{
  "model": "sound classifier",
  "dataset": "phrases spoken by 400 fixed synthetic voices",
  "train_examples": 39062,
  "gain_aug_db": 6,
  "n_mels": 40,
  "hop_length": 160,
  "input": "log_mel",
  "spec_augment": true,
  "win_length": 512,
  "targets": ["speaker"],
  "num_classes": 400,
  "arch": "transformer",
  "norm": "rmsnorm",
  "norm_position": "pre",
  "activation": "swiglu",
  "mlp_ratio": 2.67,
  "head_dim": 16,
  "fused_qkv": false,
  "bias": "all",
  "qk_norm": false,
  "parallel_block": false,
  "inner_norm": false,
  "subsampling": 2,
  "layers": 8,
  "width": 384,
  "positions": "rope",
  "pooling": "mean",
  "label_smoothing": 0.2,
  "loss": "cross_entropy",
  "init": "xavier_uniform",
  "residual_init": "zero_last",
  "optimizer": "adamw",
  "lr": 0.0014,
  "beta1": 0.9,
  "beta2": 0.999,
  "eps": 1e-08,
  "steps": 5600,
  "batch_size": 64,
  "epochs": 9.2,
  "lr_schedule": "linear",
  "final_lr_fraction": 0.1,
  "warmup_steps": 1120,
  "weight_decay": 0.4
}
Rows from block 3, named by matrix and row number. Rows with one number belong to one neuron. Each number is 128 + 24 x the weight over the matrix's rms, rounded and kept within 0 to 255. All counts start at 0.
# gate: MLP gate (model.blocks.3.mlp.gate.weight, 1024x384), inputs 192-383
# fc1: MLP up (model.blocks.3.mlp.fc1.weight, 1024x384), inputs 192-383
# fc2: MLP down (model.blocks.3.mlp.fc2.weight, 384x1024, transposed), outputs 192-383
gate.13 [105 135 140 129 116  85 124 144 101 142 111 102 102 135 105 151 128 105  89 135  98 170 104 112 100 146 104 164 109 128 130 140 125  50 136 110 177 117 177 115 135  99  94  99 125 148 128 134 123 160 160 110 104 129 110  91 125 116 198 118 106 147 120 161 143 111  98 125 112 147  75 126 112 147 117  95 122 122 147 144 114  94 165 129 111 147 123 130  67 115 135 143  86 138 115 124 136  86 116 108 102 114 115 102 109 118 124 107 127 101 160 100 106  99 161 119 116 129  50 134  54 124 109 138 139 126 107 136 140 142 147 126 142 137  97 121 105 102 132  91  91 106 157 143 118 148 126  96 150 144 129 106 129 162 114 127 103 133 140  82 104 156  96 137 139  92 113 160 129  94  72 136 170  83 136 113 116 150 100 143 117 146  89 134 149  86  78 147  89 107 113 103]
fc1.13 [166 113 107 160  96  98 130 110 104 156 149  99 132 134 133 131 151 126 142 152 156 189 101 158 137 142 146 132 133 144  98 189 128 120 151 126 110 138 166  86 103 138 120  86 115 107  91 102 133 166 124 140 130 160 136 113 150 150 140  86 123 128 115 123 121 128 118 139 142 129 170 131 145 108 150 102 135  74 120 150 140 138 116 143 124 123  97 116 115 119 113 117 127 140 132 118 108 144 152 144 124 122 162 138 106 129 143 128  97 117 126  94  79 107 105 146 108 195 109 114  74 129 152  99 161 180 113 161 160 144 117 175 126 156 120 150 119 116  84 149 120 131 140 119 120 118 120  92 133 122 161 136 110 160 107  94 156 151 123 147  98 113 135 113 148 134 130 107 167 115 116 145 114 136 133 119 107 128 133 155 151 134 126 107 136  89 112  88  81 150 133 121]
fc2.13 [112 116 132 108 137 143 125 160 154 116 136 155 181 127 110 112 117 136 129 141 133  98 147 130 145 133 134 111 119  89 121 111 114 145 139 137 111 133 129 132 141 119 117 133 120  99 124 148 154 164 132 162 158 141  89 122 136 121 110 150 112 128 126  98 147 143 148 131 140 107 133 136 114 109 113 134 110 130 136 100 133 145 131 145 137 118 127  98 129 125 111 138 151 145 160 157 125 105 111 135 123 129  96 126 137 144 132 119 127 132 140 163 150 177 128 147 164 107 139 148 136 152 149 108 121 129 115 104 133 106 144 139 125 142 151 134 157 127 143 119 120 126 124 144 117 133 160 130 118 106 132 153 117 109 130 140 138 112 122 136 141 129 127 130  95 155 140 111 119 153 177  98 119 132 129 104 102 120 132 121 122 137 123 138 115 134 146 108 123 104 134 119]
gate.14 [ 89  70  95 139 159 145 115 101 158  65 103 123 144 156 134  73  95  60  75 153 110  57 105 180 141  85 161 129  59 120 112  78  83 135  88 141 117  92 144 138 124 162 174 142 128 140 139 104 181 143 166 143  90 115  51 147 139  98 109 112 174 139 179  76 135 133 158 121 164  88 128 115  90 127 115 123  77  92 130  78 146  85  86 127 101  98 101 117 130 134 119 135 116 128 148  77  78  96 114 113  57 138 114 110  94 164  92 100 123 156 136 121 136 156 140 166 170  76 132 138  87 156 135 117 113 113 124  67 124  98  65 105 100 139 122 147 117 112 158  79 151 105 107 117 118 170 105 114 126 112 108 153  82  57 138 154  94  76 130 119 143  92 107 111 154  99 124  80 145 137 136 103 152 138 103 131  66  41 127 116  99  93 112  97 132 155 182 115  86 130 111  86]
fc1.14 [207 142 103 126  77 123 173  81 129 199 188 111 107 152  44 154 138 123 136 177 150 193 131 140 164 157 107 150 177 118 134 145 143  78 151  67 148 159 166 111 137 163 145 120  45 166 197 143 141 168  79  51 136  75 159 112 173 117 146 153 103 129 112 171 145 102 105 106 147  90 163 149  89 151  96  28 105 128  81 107 129  81 129 183 157  97  93 136  49 160 173 114 144 120 132 131 129 163 140 113 154 120  83 144 134 138 191 186 109 151 109 144 112 123 185 141 130 203 126  75 150 176 131 171 126 133 177 175 158 166 136 130 150 160 136 109  57 197 162 171 176 141 164  74  28  86  90  55 161 110 159 127 130 114 128 130  85 153 178 101 102 124 113 141 149 158  90 103  86  98 154 168 163  92  93 152 124 135 102 178 148 166 168 108 127 148 131 129  88 138 217  87]
fc2.14 [166  96 163  85  90 193 175  76 132 127 147 177 130 167 113  90 105 113  85 179 111 105  51 195 195 124 160 120 153  95 158 117 119  99 118  96 134 108 132 209 138 154 120 186 108 211  46 150  82 108 135 103 149  72 148 114 139 147 159 164 163  87 117 131  87 165 152 144 164 147 116 110  86 139 121  61  99  73  87  66 106  66 102  93  91 167  88 205  81 150  77 147 104 144 109  94 131 128 144 126 152 137 208 133 140 118 157 109 118 159 142 133 152  70 113 145 163  73 162 164 184  88 124 118 111 123 157 166  59 145 128 165 129 126 198 170  87 147 176 113 155 102  81 120 107  53  67 171  92  80  96 145 136 102 154 186  94 178 148 140 154 139 158 128 140 138 193 115  56  80 145 140 139 117 125 159 100 118  73 115 147 178 187 103  97 150 194 135 129  28 145 190]
gate.15 [129  52 158 115 114  91 169 153 177 101 124 108 118  89 162 111 163 144 124 129 110 134  86 111 111 151 133 131 135 147 143 122 124 142 117 103  98 159 101  86  68 141 142 107 131 175  99 122 153 110  94 155  95 126 119 137  68 146 155  63 127  95 119  58 114 153 166 177 133 149  75 126 131  97 131 152 101 120 136 168  72 111  94 153 133 140 119  54  50  95 142 158 110 101  95  68 112  92  92 119 116 128 180 124  72  91  86  97 157 110 133 154  99 103 144  60 144  78 108 159  54 101 113 160 140 154  77 118 162  97 150 139 150  80  96 139  77 105 100  92 102 102 103  63 173  98 141 134 114 189  95 140 114 118 101 184 116 113 141 140  91 170 137 113 137  82  75  69 104 147 165 112 128 117 151  96  40 123 116 120  50 110 150  96 121 158 105 131 135 136 107  59]
fc1.15 [ 70 118 123 109 142 118 177 119 107  73 141 124 176 169  78  76 102 135 102 141 140 133 155 127 157  83 113 153 122 150 146 173  78 152 166  99 144 107 145 156 183 114 133 141 147 114 122  87 164 162 139 119 123 117 102 160 125 155  66 167 125 138 113 100 148 114 166 126 180 139  78 192 118 113 127 134  88 141 130 134 156 180 130 130 187 134 121 109 135 114 143 183 184 171 142 118 109 126  86 163 130 187 123  90 149 203 110 154 100 122 217 178 153 192 144 202 148 146 148 133 121 107 165 151  78 127 110 104 113 129 153 121  65 167 104 134 166 128 131 166  68 112 142 126 175 139 106 124 137 133 177  92  97  76  82 121  62 127 176 102 119 102 137 131 139 171 110 119 121 144 146  73 164 141 166 107 157 150 135 122 143 150 101 117  88  81 161 179 126 123 128  91]
fc2.15 [140 132 201  75  35 106 141  71  15 107  77 124 110 168  98 163 158 102 175  42 138 121 126 129 117 152  79 140 137 122 150 144 117  96  56 118 138 135  87 171 131 110 100  38  43  91 144 230  70  98  82  88 158  99  73 149 135 180 144 161  73  77 137 198  72 131 111  77  89 108 148 149 160 140  82  89 175 126  51 156 123 100 143 139 108 141 120 157  99 133 150 102 110 108  74  84 131 158 184  66 205  70 106 171 115 177 197 115 128 127 101 112 121 125  52 158  70 122 144 140 103 159  97 104 107  97 122 138 114 145 145 148 157 109 157  56 119 146 132 178  64 150 131 149  87 115 118  91 126 127  96  58 177 196 154 105 105 138  83 123 109 157 112 111  70 167 160 136 164 129 125 114 184  73  89 112 132 191 142 127 124 132 107 191 147 187  83 114 149 116 142  54]
gate.16 [142 134 103  91  85 106 119 145 124 125 141 127 127 142 131 114 117 132 119 122 111 105 127 120 117  98 136 124 115 119 116 124 163 108 100 134 139 117 149 128 127 115  97 156 134 134 101  86  74 113 107 113  97 116 101 114  97 105 104 145 142 155 105 151 136 119 116 108 126 124 125 142 116 143 102 115 151 124 106 119 148 110 113  98 130 147 132 129 113 141 136  88 124 141 130 101 108 142 131 123 124 104 110 135 104 124 115  94  98  98 136 101 129 139 127 130  91 133 119 127  96 111 102  93  99  86 113 151  80 125 121 122 134 123 152 136 104  75  98 151 113 110 125 133 112 113 114 151 111 108 108 104 105 106  94  92 101 123 116 129 108  97 125 127 117 126 110 138 103 117 117 130 144 124 136 125 136 123 120 132  82 148 103 115 115 140  96 106 111 170 121 121]
fc1.16 [ 97 131  99 102 127 128 128  96 125 129 100 133 150 109 118 119 118 139  95 132 103 128 132 119 154 109 134 149 124 101 118 119 148 151 116 110 103 122 131 159 126  96 123 130 127 137 112 123 104 115 147 117 138 127 142 141 128 129  85 106 146 113 143 125 142 105 135 128 159 113 136 118 117 105 130 136 118 104 160 138 100 134  86 137 156 147 116 104 109 143 126 124 139 118 119 154 104 126 123 149 118 108 109 134 117 152 113 122 119 120 128 129 129 159 150 135 113 101 144 130 116  87 148 104 117  90 104 169 138 126 133 142 142  87 129 122 112 109 107 120 143 128 144 102  80 109 150 153  99 150 162 117 121 105 127 167 161 108 123 148 141 105 129 113 136 126 107 124 140 143 158 132 125 130 132 133 140 116 140 144 112 157 169 130 120 130 124  90 135 138 124 102]
fc2.16 [158 110  91 163 126 132 110 105 145 139 109 146 123 127 152 130 135 115 126 121 100 127 114 130 145 138 135 107  94 149 138 135 143 111 123 132 134 112 130 134 128 155 156 125 116 131 105 100 118 121 116 104 106 132 136 119 132 114 142 123 134 152 129 139 116 126 135 133 134 122 127 125 104 112 159 156 131 124 153 135 126 128 146 137 118 133 134 154 135 130 111 110 132 121 154 127 132 149 137 125 120 115 139 132 130 107 113 149 125 158 122  95 126 112 128 114 117 126 120  92 154 123 154 105 116 158 129 157 128 130 102 125 127 160 125 142 106 129 145 115 140 154 129 113 124 120 145 147 111 151 119 113 117 136 147 125 114 116 128 106 153 110 130  95 168 105 143 137 141 160 131  96 115 104 137 134 141  89 108 118 138 137 132 135 151 130 154 123 106 136 105 127]
gate.17 [109  95 124 105 107 132 149 148 182 104 139 133 131 109 144 138 161 133  90 114 114 102 135 142 111 117 171 102 151 110 111 129  98 155 189  97 100 137  93 142  90 148 122 143 130 158 127  89 116 129 108 131 112 135 129 151 107  86 115 112 115 130 134  50  92 131 138 159 113 125  61 104 121 134 162 152 121 158 130 155 104 152 124 131 144 159 112  71 120  77 181 154 162 142  72 114 128 118 118 108 130 118 141 127 120 111 101 109 147 116 146 162  84 159 116  71 168  95 140 152  90 108 148 140 129  93 116  87 148 111 104 138 134 118  85 131 139 123 128 118  87  96 104 134 149  75 129 145 122 156 103 121 104 111 126 136 143 105 149 131  96 128 100 115  87 129  80  90 101 134 133 117  97 101 129 111 104 126 120 100  94 118 127 123  99 139 154 129 125 138 129  92]
fc1.17 [101 132 142 148 120 123 136 134 124 117 144 112 149 159 103 139 118 113 133 152 128 102 110 161 168 110 100 121  97 140 149 149 117 133 125 133 178 101 111 161 171 104 118  93 145 115 115 144 138 153 131 156 117 127 120 164 132 117  87 149  92 161 116 132 149 128 102 165 121 144 110 145 136 110 120 130 162 130 112 113 130 135 141 127 139  81 123 146 157 155 114 142 155 125 141 162 147 145 111 125 129 131 124 117 154  78 158 152  98 145 126 135 107 172 151 103 139 121 125 119 163 153 118 130 125 121 181 132 111 146 127 138 138 114 109 105 168 153 168 145  83  68 173 129 137 129 113  84 130 126 151 128 121 152 106  98 111 150  84 114 173 131 131 128 141 122 137 164 148 139 132 112 139 144 137  93 149 150 136 126 167 111 105 177 111 131 133 171 134 154 108 103]
fc2.17 [137  77 129  89 109 127 184 114  78 163  95 121 149 121 113 111 160 141 111  99 128 125 142 129 111 137 118 170  72 105 128 159 114 140  95 102 135 133 134 171 162 111  99 111 101 113 142 132 110 112 132  90 142 145 114 106 166 118 133 100 109  76 136 146 138 158 143 111 109 104 104 177  89 143 115 113 115 108 150 148 120 158 150 126 109 162 124 118  83  97 111 117 131 112 150 114 105 145 117 155 123 107 131 130  76 152 110 126 145 129 135 111 132 131 150 137  88 138  76 113 117 117 131 100 136  93 129 118 114 141 125 144 138 137 169 130 133 132 149 104 135 169 114 110 108 122 136 149 102 118 132 167 128 115 103  96 113 135 132 101  95 140 125 108 110 124 159 144 129 145 139 134 141  78  84 133 104 130 131 137  96 167 108 124 185  91 117 137 113 158 167 116]
gate.18 [123 144 102  71 118 105  93 127 130 105 151 127  95 124  99 118 153 139 117  86 153 111 115 121 136 133 128 157 106 114 141  97 117  97 100 154 170 105 156 121 142 115  71 125 137 126 189  88  78 116 137 114 130 149 106 101  83 144 123 118 152  95 127 127 123 118 138  92 129 147 118 131  99 134 148 114 109 142 133 124 137  93 136  90 104 123 129 148 138 140 128 115 143 153 123 149  82 148 145 119 141 143 115 138 115 112  83 101 140  83 150  84 120 130 113 149 112 133  81 137 123 118 102 104  77 123 109 155 139  80 111 104 123 116 130 100 101  81 119 150 123 137 130 136 119 111 116 123 159 108  95 117 123 127 133 109 117 132 153 109  98 107 116 111 112 133 104  79  95  96 116  82 135 141 132 165 170 112 115 118  83 160  70 130 127 128 121 144 121 104 134  85]
fc1.18 [119 113 129 123 143 136 143 135 125 129 105 134 130 141 126 115 129 109 121 126 114 114 130 159 153 149 161 132 121 116 127 139 145 144 147 111 133 116 132 160 134 131 140 127 164 130  98 157 135 179 157 135 133 123 131 133 118 133 131 125  92 136 115 146 140  94 120  95 127 166 144 155 126 136 125 145 142 135 140 121 138 186 143 125 133 130 118 133 124 131 147  85 126 173 146 132 126 118  52 113 132 145 145  94 145 132 132 117 128 125 141 119 109 103 135 115 123 116 107 116 106 164 133 131 112 132 151 126 101 113 145 139 133 122 123 132 132 121 120 138 149 145 133 146 145 153 154 118 134  81 111 108 105 142  95 121 117 129 135 119 119 148 109 100 113 156 129 148 159 138 140 142 162 108 110 114 138 181 136 138 135 139 128 151 146 132 121 101 129 133 143 121]
fc2.18 [144 138 110 125 127 111 121 102 136 110 133 137 128 136 131 118 114 134 133 126 127 136 142 123 129 129 126 130 139 142 118 128 139 115 125 125 146 147 147 103 131 149 134 100 124 139 127 100 132 121 103 121  98 124 127 125 132 138 133 122 131 136 141 113 139 115 131 116 131 130 139 121 145 135 125 135 123 113 143 142 150 143 112 130 141 126 120 122 119 106 119  90 126 123 169 110 116 119 135 131 108 144 147 142 118 117 133 115 112 144 120 135 124 130 135 130 122 145 114 115 129 133 146 127 122 135 126 117 141 116 129 140 142 137 125 133 120 126 122 132 135 117 146 107 139 129 117 116 117 125 128 130 131 132 124 126 137 133 134 147 142 127 130 121 127 122 127 110 125 143 122 119 126 133 129 133 147 139 129 142 132 120 124 114 147 128 117 121 135 169 155 114]
gate.19 [ 95 159 132  73 139 101 126 114 139 129 114 108 109 133 122 123 139  91  74 147 137 106 133 135 124 131  99 134 131 110 125 123 153  98  95 136 142 120 130 121 142 122 111 153 156 108 119 133 138 171 127 104 124 175 118 133  76 139 145 129 164 189 120 160 162  78 128 125 148 124  84 134 121  91 141 118 140 126 129 136 126 157 146  91 154 134 117 125 132 169 123 124 155 128  94 115 139 112 132 116 124 140 163 136 119 105 118 134  72  73  94  95 147 123 152 123 110 115  97 136  80 152 105 139 109  94  90 121 135 110 123 111 191 106 142 124 105 140 106 137 158 110 150 118 121 110 109 130 132  98 129 122 121 136 109 109  89 136  93 119 148 143  99 110 178 102 120 147 148 116  97 168  93 148 148 132  88 154  84 157 133 112 155 107 124 155 133 110 133 149  39 126]
fc1.19 [168 128  86 105 140 113 174  84  86  92 129 132 113  99 110 144 161 119 115 103 162 133 175  92  98 124 143 135 170 113 138 146 139 167 121 154 154 147 134  78 156 158 123 139 113 157 176 126 151 118 120 111 136 151  83  88 137 124 151 114 132 134 111 150 129 117 100 151 153 102 143 119 128 143  82 129 139 130 154 136 144 163 167 116 149 133 145 150 123 134 155 131 152 130  90 130 131 125 123 153 131 117 111 142  71 110  98 150 106 118 101 130 136 127 129 146 133 153 156 133 115 165 149 205  76 116 134 139 106 111 154 139 153 113 143 151  88 100 117 160 147 127 133 150 142 127  88 141 173 121 123 132 195 134  93 133 109 152 139 131 132 137 103 144 118 155 141 145 130 115 114 133 130  99 144 151  91 153 111 171 130  83 107 119 110 124 138 111  93 123 134 142]
fc2.19 [121 157 162 119 109 112 113 119 152 127 153 121  99 138 110 151 153 118 102 131 124 134 137 128 147 122 157 115 166  93 118 122 126  92 137 130 141 139 115 127 149 150 136 149 115 143 143 153 141 165 120 137 152 111 120 130 115 151 149 118  96 132 135 141  84 120 141 115 105 123 128 108 160 138 104 102  97 156 104 167 136 114 150 115 122 132 137 155 114 130 116 115 127 131 124 108 138 105 126  86 144 140 115 128 111  77 107 133 133 134  96 119 139 141 135 118 118 119 111 156 128 177 145 189  95  98 132  91 159 148 143 122 157 145 105  82  86 127 137 131 128 139  97 159 128 127 110 119 114 107 134 118 125 125 148 159 141 122 137 118 101 149  95 117  81 143 136 154 103 171 127 126 132  98 128 105  92 114  89 109 132 134 132 139 127 157 126 119 156 115 167 113]
gate.20 [113 112 136 139 126 140  89  67 158 142 142 161 119 154 128 118 181 147 129 179 134 187 147 128 115 110 151 109 157 120 119 162 133 103 121 128 124 125 155 125 117 153 129 156  96 152 142 153  83 136 138  88 145 128 112 127 118 120 173 133 133 130 136 127 136 140 124 111 148 136 126  98 154 139 128 135 123 138 131 114 162 147 150 101 136 164 139 121 113 121 135  95 116 123 111 142 144 135 117 105 147  85 122  91 146 120 150 101 136 144 171 125 112 162 135  89 150  71 119 131 109 151 167 135 103 127 133 120 108 163 133 135 144 146 120 124 106 149 143  99 120  99 161 136 153 142 110 122 121 145 125 124 124  93 137 114 161  89 152 123 132 146 110 151  88 127 118 118 121 183  72 106 142  78 105 129 158 128 146 133 136 127 147 122 132 162 137 139  98 150 113 114]
fc1.20 [150 108 148  90  98 124 156 165 118 139 106 128 149 127 141 136 161 126 127 135 146 118 115 141  95 136  93 120  85 140 154 142 137 121  94 143 157  91 148  87 125 149 119 113 110 117 147 140 133 121 129 157 131 105  89 129  96 153 127 130 131 131 108 124 169 117 136 135 130 121 160 120 104  98 123 128 132  91 117 132 165 132 147 134 132 137 160 113 145 154 136 107 134 133 150 110  81 126 184 109 161 118 130 135 123 133 126 120 119  82 111 154 132 119 154 168 143 140 125 158 129 114 145  77 151 139 126 157  96 111 113  96 103 131 146 120 128 124 138 154 148 108 104 141 131 120 122 151 156 130 115 133 150 112 158 164  98 145 117 146 105 154 172 125 138 132 153 158 152 125 159 154 148 168 147 127 105 100 126 144 109 124 128 114 115 164 131 160  94 127 115 137]
fc2.20 [133 101 119 119 116 148 176 124 123 116 102 118 143 142 115 118 132 107 113 114 120 101 121 114 116 141 138 147  99 114 139 145 137 122 129 188 147 140 128 109 118 165 119 132 142 129 156 109 148  98 140 115 142 129 103 146 135 145 116 147 140 131 117 106 151 125 120 136 121 149 149 142 105 114 109 151  93 124 154  87 125 147 136 134 114 124 122 147 139 104 158 144 140 155 128 141 107 114 131 144 144 135 123 116 121 158 118 155 160 133 130 143 130 117 111 159 135 115 134 161 130 142 151 126 152 118 136 130 109 106 105 137 121 134 126 151 111 149 134 141 169 137 106 130 108 155 123 131 131 134 137 127 148 118 121 162 123 140 128 143 134 154 113 105 131 134 138 114 131 129 130 114 144 134 138 120  98  90 107 122 127 110 115 148 128 126 130 119 120 138 133 139]
gate.21 [127  87 124  67 148  70 103 154 169  89  99  78 117  90 135  52 133 116 118  85 104  68 137  89 141 129 172  89 136 130 125 109 121 147  98 138 118 157 105  85 115 141 142 133 139 150 104 100 126 123 154 138 145 134 130 119 114 132 125  97 119 123 101 127 122 110 135 140 132 157  82 109 117 144 114 111 108 156 145 146 115  80 141 115 127 148 166 131 119  97 132 136 120 125 100  99 140 131 109 116  80 168 125 100 142  69  72 116 153  84 128  74  96 133  83  92 118  78 144 124 103 114 127 182  98  95  81 110 135 150 134 162  88 126 146 136  98 106 135 127  94 161 121 126 126 118 146 115 130 130 137 102 104  88  86 127 120 103 144 101 110  90  80 135 116  96  76 108  91 100 128  53 121  95 116 127 114 169 106 142  59 120 117 136 105 110  86 134 164 105 156 141]
fc1.21 [103 112 145  82 147 114 123 134 135 118 106 138 138  86 107 111 140 104 163 111 172 142  77 136 113 110 101 113 131 132 127  97 123 132 128 110  98 120 101 114 113 113 175 130 119 149  91 128 137 133 143  94 137 101 138 169 140 102 128 114 125 133 126 109 117 131 136 164 119 165  68 133 113 115 124  88 110 174 130 105 128 120 135 156  82 116 128 120 176 115 161 147 115 115  91  94 138  77 108 129 134 132 146 132 134 106 149 147 167 134 142 139 110 103 141 110 134  89 112 129 103 160  66 151 127  96 119 117 117 135 132 109 116 120 122 119 124 156 144  93 127 129 135 120  86 141 159 130  91 134 116 148 118 114 125 178  93  99 109  98  93 135 126 177 135 114 128  99 152 156 131 130 115 135 131 131  90 149 151 133 160 130 120 138 156  90 147 124 126 133 124 126]
fc2.21 [121 123 142 143 128 137 134 126 129 138 129 115 128 133 129 139 122 121 132 129 132 129 132 127 122 123 161 133 131 120 135 133 143 115 124 139 128 135 122 130 112 139 143 148 143 123 124 132 127 137 140 137 125 145 120 133 119 134 133 135 137 131 125 120 120 136 136 153 122 139 132 132 115 133 116 126 131 133 146 124 123 147 128 125 135 133 115 139 139 121 116 142 128 122 117 126 124 119 127 124 124 137 139 131 119 121 123 122 146 132 132 125 130 120 113 135 142 118 120 131 131 144 122 137 125 141 128 126 128 143 122 131 141 140 130 126 121 133 116 126 130 123 125 141 133 141 113 124 145 117 127 144 129 125 140 127 146 136 134 148 113 122 115 132 137 123 134 116 132 128 112 135 121 132 129 131 142 114 129 125 139 121 123 144 113 133 128 114 118 116 126 128]
gate.22 [118 138  94 119 122  81 128 100  56  86 130 112 159 123 124  99  91  86  86 134 172 124 149  84 135 140 128 122 102 139 139 131  86 128 137  94 148  92 162 148 133 132 111 127 164 121  46  92 107 146 140  96 159  65 110 113 148 115 126  71 104 160 139 124 137  91 166 118 111 119  95 136 125  98 129 129 102 139 103 189 151 140 123 164 100  99 130 136  56 116 105 155 132 164 158  74 110  87 106  86 127 135 117 146 129 141  98 102 130  97 155  75 133 132 164 146 121 142 124 116  69 102 146 133 129 143 106 105 115  75 141 129 101 169  94  89 104  71 125 132  67 107 105 135 125  76 100 100 168 100 168 112  67 174 100 110 134 156 163  65  92 108 132 138 143 119  93 131 123  95 126 112 109 127 148  69  95  85  70 142 122 183  88 160  80  60  89  95 116  76 144 120]
fc1.22 [120 171 108 108  99  65 142 122 116 113 101  90 166 134  75  80 114 117 119 107 153 107  93 123 117 123  95 126  77 123 109 115  45  73  77 218 193 105 184  90 144 178  93  20 108 126 170 121 118 140 138 158 165 146 109 105 133 159 183  96 103 189 127 156 147 171 134  90  77 167 146 137  90  94 160  76 147 120 124 126 189 109 135 140 132 118 126 129 119 129  66 134  90 139 205 107  78 111  78  58 110 191 132  53 127  68 131 141 163  61 135  46  84  88 148 166  95 165  99 128 104 139  64  79 116 189  72 155 148 113  98 104 117 133 129  70 156 113 140 121 114 149 185 116 131 157  81  64 122  95 131 123 111 170 114 160  61 142 120  65 124 176 115 119 182 104 153 158 169 120  79  56 120 124 147 123 131 128 111 137 125 151  85 149 144 127 103  96 126  90 124 142]
fc2.22 [146 157 107 124 184 255  74 108  79  61 140 115 124 167 130 151  81 124 145 124 116 100 170  48  87 153 122 114 132  91 158 113  94  91 147 103  81 166 140 147 137  79 133 103 151  49  88  82 187 146  48 148 145 168 140 162 103  99 100 121 176 130  75  32 176 104 199  89 200 117 121 141 182 121  96 117 162 135 105 130 145 187 137 102 125  89 147 121 112 152 111 133 153 127 214 118 132  84  58 104 156 128 164  93 127 165  95 120 103 122  25 120 128  85 171 136 152 114 198  91 206 103 173 103 165 138 113  97 142 112 142 157  95 210 135 140 227  35 147 167 133 148 133 132 255 123 145  71 176  87 126 135 208 220 120 214 158 129 130 106 169 118 122 140 132 171 107  16  94 135 120  37  96 164 148 125  84 163  64 153 127 124 173 140 150 117 146 153 124  65 175 106]
gate.23 [110 106 135 131 137 105 101 146 130 116 102 102 132 164 150 123  69  98 105 162 103  88 167 137 102 108 135  81 113 149 107 155 146 104 111 137 139 105 131 121  99  91 138 128 136 121 119 182 125 131 139 147 127 114 113 127 114 107 138 122 131 157 142 142 139 127 119 115 150 116 123  86 135 150  64 146 143 149 113  96 148 132 137 115 124 153 140 121 132 156 110  84  89 129 142 112 110  78 102 123  84 132 111  90 128 101  99 132 120 110 116 135 133 121 140 118  99 117 133 104 114 142 134 120  99 121 153 104 101 127 121 122 140 113 140 107 121 113  96 134 148 106 127 149 136 141 151  98 114  99 121  90 134 119  87  94  96 151 107  94 141 132  77 100 152 129 182 119 112 129 134 128 138 143 114 139 146 124 117 160 108 127 126  98 132 119  91 117 101 121 121 152]
fc1.23 [147 148 105 118 118 118 115 168 113 136 106 147 107 129 149 147 117 123  96  70 147 125 115  99 174 135 100 143 147  97 146 105 141 104  98 163 115 146 122 164 133 125 120  92 117 106 120 121 111  79 150 140 126 123 154 124 135 135 121 153 121 116  97 120 162 110  93  85 110 117 120 112 136 138 141 100 123 135 119 141  97 158 136 131  98 108 115 149 154 137 129  91 101 114 172 175 138 116 161  92 168 130 126 120 138 105 135 128 114 133 135  90 149  90  95 103 125 145 115 103 152  92  92  83 127 119  77 181 168 155  98 146 131  87 117 103 118 147 143 115 133 128 137 118 100 116 135 132 129 110 141 128 119 123 167 147 165 118 126 115 128 132 107 116 117 167  96 102 140  91 141 147 122 135 112 124 171 145 122 122 119 163 129 139 137 138 107 121 156  98 126 166]
fc2.23 [134 145 116 123 128 122 132 120 136 119 169 162 120 132 120 128 171 115 158  96 108 122 111 130 150 115 119  98 106 160  96 168 144 158 141 122 136 143 110 135 154 152 154 142 107 142 107  87 120 137  98 118 128 115 130 112 134 129 149 136  94 167 122 114 139 108 138 132 103 116 157 133 138 135 159 142 136  89 121 158 140 179 105 118 128 169 150 108 132 122 146 111 139 164 113 129 130 149  90 154 164 110 193 135 134 118 108 151  92 111 132 131 121 147 132 151 125 102 134 109 138 149 171 144 127 133 124 129 140 105 152 128 157 146 118 141 127 137  95 138 129 123 158 113 143 105 132 146 136 121 116 121 106 111 127 150 134 120 156 141 133 155 114 115  97 141 118 114 133 160  99  91 156  93 160 125 135 102 146 150 144 121 155 126 150 153 133  97  73 143 145 120]
gate.24 [118 124  94  69  94  71 120 131 171 115 141 139 161 100  76 114  78 115  89 181 138 143  97  66  99 134  91  99 118 124  93 108  75 138 129  90 100 131 149  73 140 108 104 131 100 151  61 125 182 156 160  98 118 100  88 116 121 104 113 146 133 146 103 139  63  91 123 137 175  71 107  94 105  70 133 108  81 150 110  82 160 135 126  83 128 188 143 114 116 109 150 133 162 134 122  76 158 100 106  94  53  69 105  56 150 140 134 154 134 150 134 131 127 135 153 164 119 141 106 156  99 148 101 136 145 104 125 102  57 138 146 106 112  86  91 112  98 142 126 108 124 116 169 144 128 155 121 116 131 107 112 122  74 126  63 129  99 109 122 100 154 168  86 136 172 110 158 134 130 140 142  95 136  93 152 110  70 115 114 149 132 101 119 101 101 114 158 105 110 160  71 142]
fc1.24 [139  97 122  80 118 117 154 113 202 138 175 141 126  65 110 108 101 151 135 182 141 169 123 100  78 147 111  79 189 136 107 148 118  94 145 108 100 157  91 127 140 103 131 140 101 180  57 125 166 112 155 137 133 118 123 142 138 121 107 161  89 131 125 158 103  83  88 199 182 110  85  70 149 119 132 125 121 231 182  96  96 119 140  78 135 149 156 145 113  87 149 159 160 119 142 105 200 119 136  91 122 105 103  81 171 117 117 135 109 176 145 110 153 126 118 106 147 130 153 195 139 140 115 183 153 101  97  93 103 168 145 120 120 115 109 107 137 151 138 100  99 114 152 169 139 121 170 131  97 183  94 135 106 160  89 122 125  74 127  99 134 149 101 173  95  84 107 148 105 124 151 102 134  95 124 123  56 167 170 150 105 135 100 174  80  85 138 102 117 181  95 171]
fc2.24 [163 153 145 110  94 103 112 142 149 136  86 138 167 164 104 116 189  71 178 137 150 175 154 117 132 106 123 172  77 126 125  95 127 121 114 109 123 134 110 129 112 170 154 124  76 158 144 132 169 105 163 144 137 149 129  73 112 136 115 194 130  93 165 136 151 115 134  97 140  84 100 139 140  93 124 181 128  63 135 125 125 113 189 108 152 150 173 139 121 152 106 111 167 112 129 119 115 137 188 107  76 105 115 136  90 104 183 161  91 150 142 193 154 143 123 178 137  74 113  74 121 111 137 146 151  67 132 101 135 147  87 139 114  99  86 125 111 138 173 104 118  98 213 112 162 108  75 140 120 174 124 150 140  97 116 106 177  51 158 178 127 127 131 148 128  46 169 132  78 136 128 132 163 160 127 118 138  42 162 179 152 116  94  97  93 192 133 122 117 219 122 117]